config.yaml
arch: "transformer"
model: "CTC audio transcriber"
dataset: "short made-up English sentences, spoken by a formant synthesiser in many voices"
train_examples: 26041
input: "waveform_16khz"
tokenizer: "char"
vocab_size: 30
norm: "rmsnorm"
norm_position: "pre"
activation: "star_relu"
mlp_ratio: 4
head_dim: 32
fused_qkv: true
bias: "all"
qk_norm: false
parallel_block: false
inner_norm: false
wave_strides: [5, 2, 2, 2, 2, 2]
subsampling: 4
layers: 14
width: 192
positions: "conv"
init: "torch_default"
residual_init: "none"
optimizer: "soap"
beta2: 0.95
lr: 0.0036
beta1: 0.9
shampoo_beta: 0.95
eps: 1e-08
precondition_frequency: 20
max_precond_dim: 1536
one_sided: true
adamw_lr_other_params: 0.0014
grad_clip: 1.0
steps: 5900
batch_size: 64
epochs: 14.5
lr_schedule: "step"
warmup_steps: 170
weight_decay: 0.1
adamw_weight_decay_other_params: 0
Rows from block 4 of a small CTC audio transcriber, named by matrix and row number. Rows with one number belong to one neuron. Each number is 128 + 32 x the weight over its row's rms, rounded and kept within 0 to 255. All counts start at 0. Numbers have three digits each.
After each neuron's rows are labels from the 100 clips, of 14976, where the neuron reaches its highest value: "lies over" is the class under the peak. Only what is clearly more common there than usual is listed. The data: short made-up English sentences, spoken by a formant synthesiser in many voices.
# fc1: MLP up (model.blocks.4.mlp.fc1.weight, 768x192), inputs 0-95
# fc2: MLP down (model.blocks.4.mlp.fc2.weight, 192x768, transposed), outputs 0-95

fc1.127:148193084087189111135151060089144147127056092079126084125148110148183174124114119086110119127093132096064128125085113164124127156134133092117091155082111128199151133098098109128175134137161103114154060071090065154083144111181105133113123167117136104152149133115145128109118148139148175143
fc2.127:146135150139176113111102108065124138082077097137119115154161115130187180180097169141174116177164097132099138167162085127109141127114145101126047164122134098143134191128069075113119154121115116115074090146160148158119130109071079186111157157110138139128124136168120132107142129103101150152
lies over: /tʃ/

fc1.97:168161187056164148144124097091094112133104120103138135106120111151112117082075177149174089084171080117152105127125150172133092119153119159159175074138107155064162099121094146160088144090131136135096103107151120122128092134158127084061090129113159080097132183142103123194146141213146105085
fc2.97:176117159096154082111159123172048144110161120119151177116109112100084091122175124129152083113156098084112130080148141106119170092089140146133171144170172141141079203135086091092119129015132096141089107115165125128148170118123142138117158093180124052110099166099110137052133156130107113118
lies over: /tʃ/

fc1.332:125103046104160106117097118141118178100173179165108078121089117116108145135181096108125167134148120138153149150120083154123111136130119199067158149129136205157141153146106110130133121157131142090093103139123144112116117099071136092086097070106148121150146145140100129139100110078135090185
fc2.332:180151108094150115116122100094107154113128089151115144130108111102099108124082109173094148109163042092089178127087143138107117112106131084125121161147175139143193110108141139089147112095150095151105182105110135132098116158061152122147172106197130128115088140142100112122118192088160049160
lies over: /u/

fc1.59:123094108091221122163092105054077106109126111123083167126131099113113150162104131160133113123062085125141156133118122140135123168107103162142158122110047132144108118125114136082099113116161184160139141120131069147178144107169145190133148080092095084058140132096138142103110089109124106098
fc2.59:110123093155119046169115084130116148145116170081143133131145098117131079174106122063106150171084125130184127112084181132152131119112134151116098116142101134186134087170132137171167122152108157209073102111130084092131181123119173121089103078155065128058158171138182177166126107095074163165
lies over: /t/

fc1.230:124160111185132112139163079144075113056106156057117116165186154155140135125127146140137070106122113125144117110092128117122113140164156153170122156161178141118131117143159136123092117120084104111147127173121132133149123112178102091071144069125136094126062148138169086093061129157107133088
fc2.230:132201070107091114118114158118158078105184111123141124141178122094115100146099209139219043118152081086090182098096141194115123176152123108116121134114090158162139156128117119121058118142122090107120115116066185134095114106134163173130111155161105074108139142096129174022169191126129116143
lies over: /tʃ/

fc1.719:115083126124191146111123179141139182125052124120213091088184100079180161152118134152089106143076100154112198102128094157170134173136101092127127125121151150125067123186172114095188129121182161121099123122157114168111109076104126146164159069100102111072140117140068224203132068192145143118
fc2.719:155121118134164148115136133137161128111114088159164150116122166117069087168060110167132133124107127083124153123174112141198103164152146041137131156069090172125156157112132092129128109137172140170083044148114071016095121135118127094136117165125082071054088074183127194125131086194112120109
lies over: /t/

fc1.586:132169116151161136146067146139140200094080136147141107112140163089087155081119122106081159198145120065141127118129164134079130162136156197076112139155116193148158071122115114113212134106100140098118135072144135162141137109087110089079110107146133110171158192151090132096104155078102107164
fc2.586:163117097096131133067089098099122170184059072168071094153138119106141165153154131143117121127145131086123154134119137073122145104114116096180146152146151133126167084129162158070161135079166127109111204170127162128145152163058095088138176090181064134157132170158082116187069165111131134148
lies over: /ə/

fc1.464:128153123078118170113111079076136098145101148157133120146135095125065156097126166108147088148103117174111112149209106102094157122084065171205207127215106118179151104146125045100112168079074127124110156057151132138166183157152173107140084121171114095155115136165166144082099144140126089124
fc2.464:120123095137150166127130084133190170143118094110098148146108108098121114102147118130156143112108128122123163164119108127131169054130113167140149166204082120186126091132140112113118100109157175108131155155094130153091173120198129107150113166178150078126101135073166127173193132121086123100
lies over: silence

fc1.674:093114117156128132117124078144149145156075162104175080115151150132072107095081119086123105096148154138109130106011152144142140159141058123174167089089165139129112138112116173119134156125109110118095076126153146127158090143155121088104131087127146114117171156153155169167194149183102158160
fc2.674:166246129188124111101111141169124091070086179116124118128171143114112089110117098131117150104185190154097160153105062107158152143084060176153147093124131147142152138146125141147140096181153093123156131078118133154104074130122146111100174150112163091112118150186149193093104169083134143145
lies over: /tʃ/

fc1.637:100147107137180109130109088116140175117142085137178088155160137111096202163090109133110122087085146150074140124104104162167088114091106107137099121142114148129100151073130073056137161134159093129133117154128139148101138061131174097103161135138100106150163174127179130157091081146131170103
fc2.637:162056095124125128105118120115132080092158182098159142111127124129144179098146113199174146123058089079096167101160163128164156122139154103124075109092145184182140125118105130133141165132157107103113104152166142116132108106071142155123117119182098161105096137191173179121174103150088180107
lies over: /tʃ/

fc1.320:107150099142162114238115126144095182149186125113146110143165088129174177095144115119110101092146133116150152173101125153115156119119113120131119086073158081091163147160124161084101119093137095146087134128223201156100131108141117152071165145103144114207105142155038141135127152161135177105
fc2.320:177098077118127130173181115147117063143165086099133167119151112091090121133132165108136137183142104088121135131137180096140152155118135025128093175173143134091161167136097145144111131066138145101135111061105137064134124086146146135144131133127124163086093152122185196067109137108124109147
lies over: /tʃ/; /i/

fc1.518:112142091070122133143144124143049076135139110134145117108127141112139149143084148148186105109185113148164110123177081106135201113080136149143123089197124070103105119102128165157117109140173106143124119140154101104178094053192179112109144138078102108121111153159166105142172175139106078144
fc2.518:145151129136101085162120118126096107116119106162162112048172178095104050115086089098154157088136149121161127135129118109160161120092113155179116130105125128122203121130148140179142137166090128116096083124142089178068125156123171111119150184148183095124096152141172175094083123154098126107
lies over: /u/

fc1.357:132094118111119183130151136180111130139082068091130123185160108117204105051210148096131056103148129117123080168119193136109161115122123102123110187128206092150138137133126088090132075146103112108122100133107109084132160162095157161163102099113121112116193053104138156113092150166089119173
fc2.357:148092141140071128100214147164133107107106115116141151138215110090161120129183154087135137129084165070108152098105129099133106143124140092127174124116123097148156179134185096143062085146106132080149135101155093109105156117122119142059187170106120130080151179114137159087117175082120105199
lies over: /ə/

fc1.394:120173162142141140132169114074151150115151150161158103138170101114139115121156084163072094125129099163160150117080159168140133102151111154096078130078135139097128082076125115170126180130148126087124128161149203145158139109115148132161155157165087144171128131098149130163135123196091140145
fc2.394:133150103157079143147124132102179192106143072127064129169072116137166115110143166158076152106116125142149099130104072133087112052118039145118129130099143197171179127165105089147122129150127161112136133163183179127085176102155122131137133171153121158109097101120092115132104130095113133113
lies over: silence

fc1.63:109113100079143105172110163154091117045128126134162172140090139167161105152130130083158159150123164161142105116147108068132094132145103158186132111157101149124177099101175158080132128106118157147090113119112121141125130111125065114062123115133106178112071143143117128121129093102113175125
fc2.63:120180077189103115095182113131153111088124146181082100133125096101162146125120180106176165174148102124122126104139118075144155130141088140130124151131093123087130170143137089147090113147089118139113107130088038140072119143191109127118152171066080170117113108108089133139140132152122137131
lies over: silence

fc1.513:190121137126127194128184146124146121102133116132169105090129123124106122090135127076095112173103167109117147173187099079139143108144102130078179145122155087114168086148095191076084210199079187068179059099185153125110122113125143144107114138098121123131129159123139117123151102105134136161
fc2.513:130097169122042118147175114149144112110111097072138107059162107126120139123159094197132103163189119111095182172104164208123142106156142103106134181139150127198109101060149119099117099091132122129091119149121098095086127082112118167139095124190083108135121113080218095111156140077168170105
lies over: silence

fc1.333:101101160173116144136066144099147132114073141098149085119118137119162086140022115081123144102144144128095169098016179098139158145102125126237140126079106131157121129112089161111102145124115148121118086096110107121137114142140157143090174112181207105144111145158153154142185129153092091146
fc2.333:137172099177112112065141107132142097103108162104114134112125109079107081194108151120126110086127191123139172161076025096171170153113091104170136081084105130101183132125138082126136148182158049119116125102089116154088116103134122148089148155102142110098182137173133187121137146110129140201
lies over: /tʃ/

fc1.165:150116164070159123127064085086127158117120127117144151144110101093159158167145114136148190112120123088136129116126167160086120174135130206132152137071119152166053115140100140056080119129163116163182125132094142126168128175096121146121119130077158084092155117119154161118113123181150135160
fc2.165:130153210082126079110075064077104174054129163125098140151098109091149125191117175134161136089100156075116153130128120126123136136089122126136156145230103079170155130127129134151148109120132169159157143143099154109128127150157125129096154168137107153070081181153131163163151179119105123137
lies over: /ə/

fc1.362:075153106121120156143112127159122153165130163102165117062122137097116128169140170125134160130098148127080144138133127137082163166172094193110124071095178110173149091065156118107195125121127100150120031078100190132165155140129148145153079128071156159135176104090095149140125131121100087128
fc2.362:136138112088090088074136041142124137135143142101132152083177159132124119161131108108137179184123158119097118158124106129116173150183168145099143138132136152139197048082122117141211107163082155151106070082127153145061112162125202127136154105106118112105127142102152134137131153103134115121
lies over: /u/

fc1.679:109090134098158084138145105108125134131102119131148165081059132161143113094159150133112167174143132115128128089103119111160098171061091101087112136153166090117148137101126103140076160114096117111081104102093107148075077117141154154100134093143132133096120137195129132065116117089128178131
fc2.679:147091111150092096148086122131146139143117116175090135122112145082135147091163094109141162138104125138091148164075109108119082189130125132076119099143147150155170085133151160194121125104099140173075150142067164140114059120143168171121160073156072121159174105165121159099172143104149163170
lies over: /u/

fc1.741:144131151198139168137126165131130145098082152110140068098095095103106155086111131036063107162173083134112170118167129067089077100160141137102150113148092138104081135127095161130146125174093130145116053148183122151121124120141163169090085146117121143146130119077125111129120093104121117115
fc2.741:163056122056117113148118170179146163096115068186134075132100119163168139106126125145087130141136139127070141120150122157128063110139148092128127114165144133167135097067142156116154091169156141147136121177235102089129128143072115153147143120156111098106065103134171099159126129167079148091
lies over: silence

fc1.618:071075135129181137167143139121059109137118137140107092116131083151158149142119062188124091110132136089157085128111077084103127103082102109131141143075120168115067097132159168084146177153056115131149105114175097120109112071152136174093162111109102149148118124189080174051155139128162088123
fc2.618:101125129148059139144174082141128099167111160115071092158191114102149094118111101108127128138114157133150113153182123182127095070103128131122115069144150177167102165132161108093205147112111175123122132092135167171103135070121164117105138174162114135110133117134157156152133125134082115120
lies over: /u/

fc1.319:121149173105149121090096138082158108100119141156161084102166125130141119182133112034068142190140032175165150179180156092114136133162130138109131221137151198129134144186094156100048170157122156143133124106090053138101175103132096106153117144080131125164142106141101156134168141143137123058
fc2.319:100117147137108126127112118126105208097158150144158138118187093148108091187131176120095191086107125148152179145201139119103087119134125138089122218126102139172186121162150104105135218106120102130138136079136072126097094139124108118146142143167086093179168115117129171076162092162186077166
lies over: /u/

fc1.670:181145138118134151091147058133148137156150158092172089170148151144144144129162138069104113107086064114154058116086084098109129130109158159151100103143123063110101143165150119139126130141098165073072090091136127156218127190135135130104092137097114163066119112128100096097140189133149114087
fc2.670:115173107117125110106148135171047105153168156101135144147123220146123118083161169122179171173075108085119151158078113116117101164099085141156102107117073119126138149143165109122136089172125141110174096146089146124068023118045135151110135107105129131148174067190155121138189106108118131144
lies over: /ə/

fc1.702:064087154181115172150153037146095160078092095133177104126116139159164101148100112105072117076115116117135110145159191112140186120138101139128138159087180044124133112137159102087153085131071110140162107191103095117098083091106136112113115171096148172086107090133116103137105170156131175111
fc2.702:159087116151099082108133049178103129098202142134108189134155098108116109084154102078098129153089161099106248080112080084158093182117148125102106108133188129150147134116135093154110134143094133121111135104141122144094130121118145164115196182098138166102156139097131162162127120098128123178
lies over: /ə/

fc1.275:108139088094131129194152101127132140220149082141120102109102119106149104145106144039108133113139134176116084092142156140138102117115157164152074134112101120170103090065101064117185149077123090180134121141084107147166170123121154140142110174048133122126174160160150129153091147172118124166
fc2.275:096108126123118084107119129126170135129182111092128112092119155050111059121117167122129173156166158131143130137129086109168074109177194124121141149142133109193180147094067107142204121114105131147132069104089057159110156135152148111098113197124089094106125167165188128129087165087112140124
lies over: /u/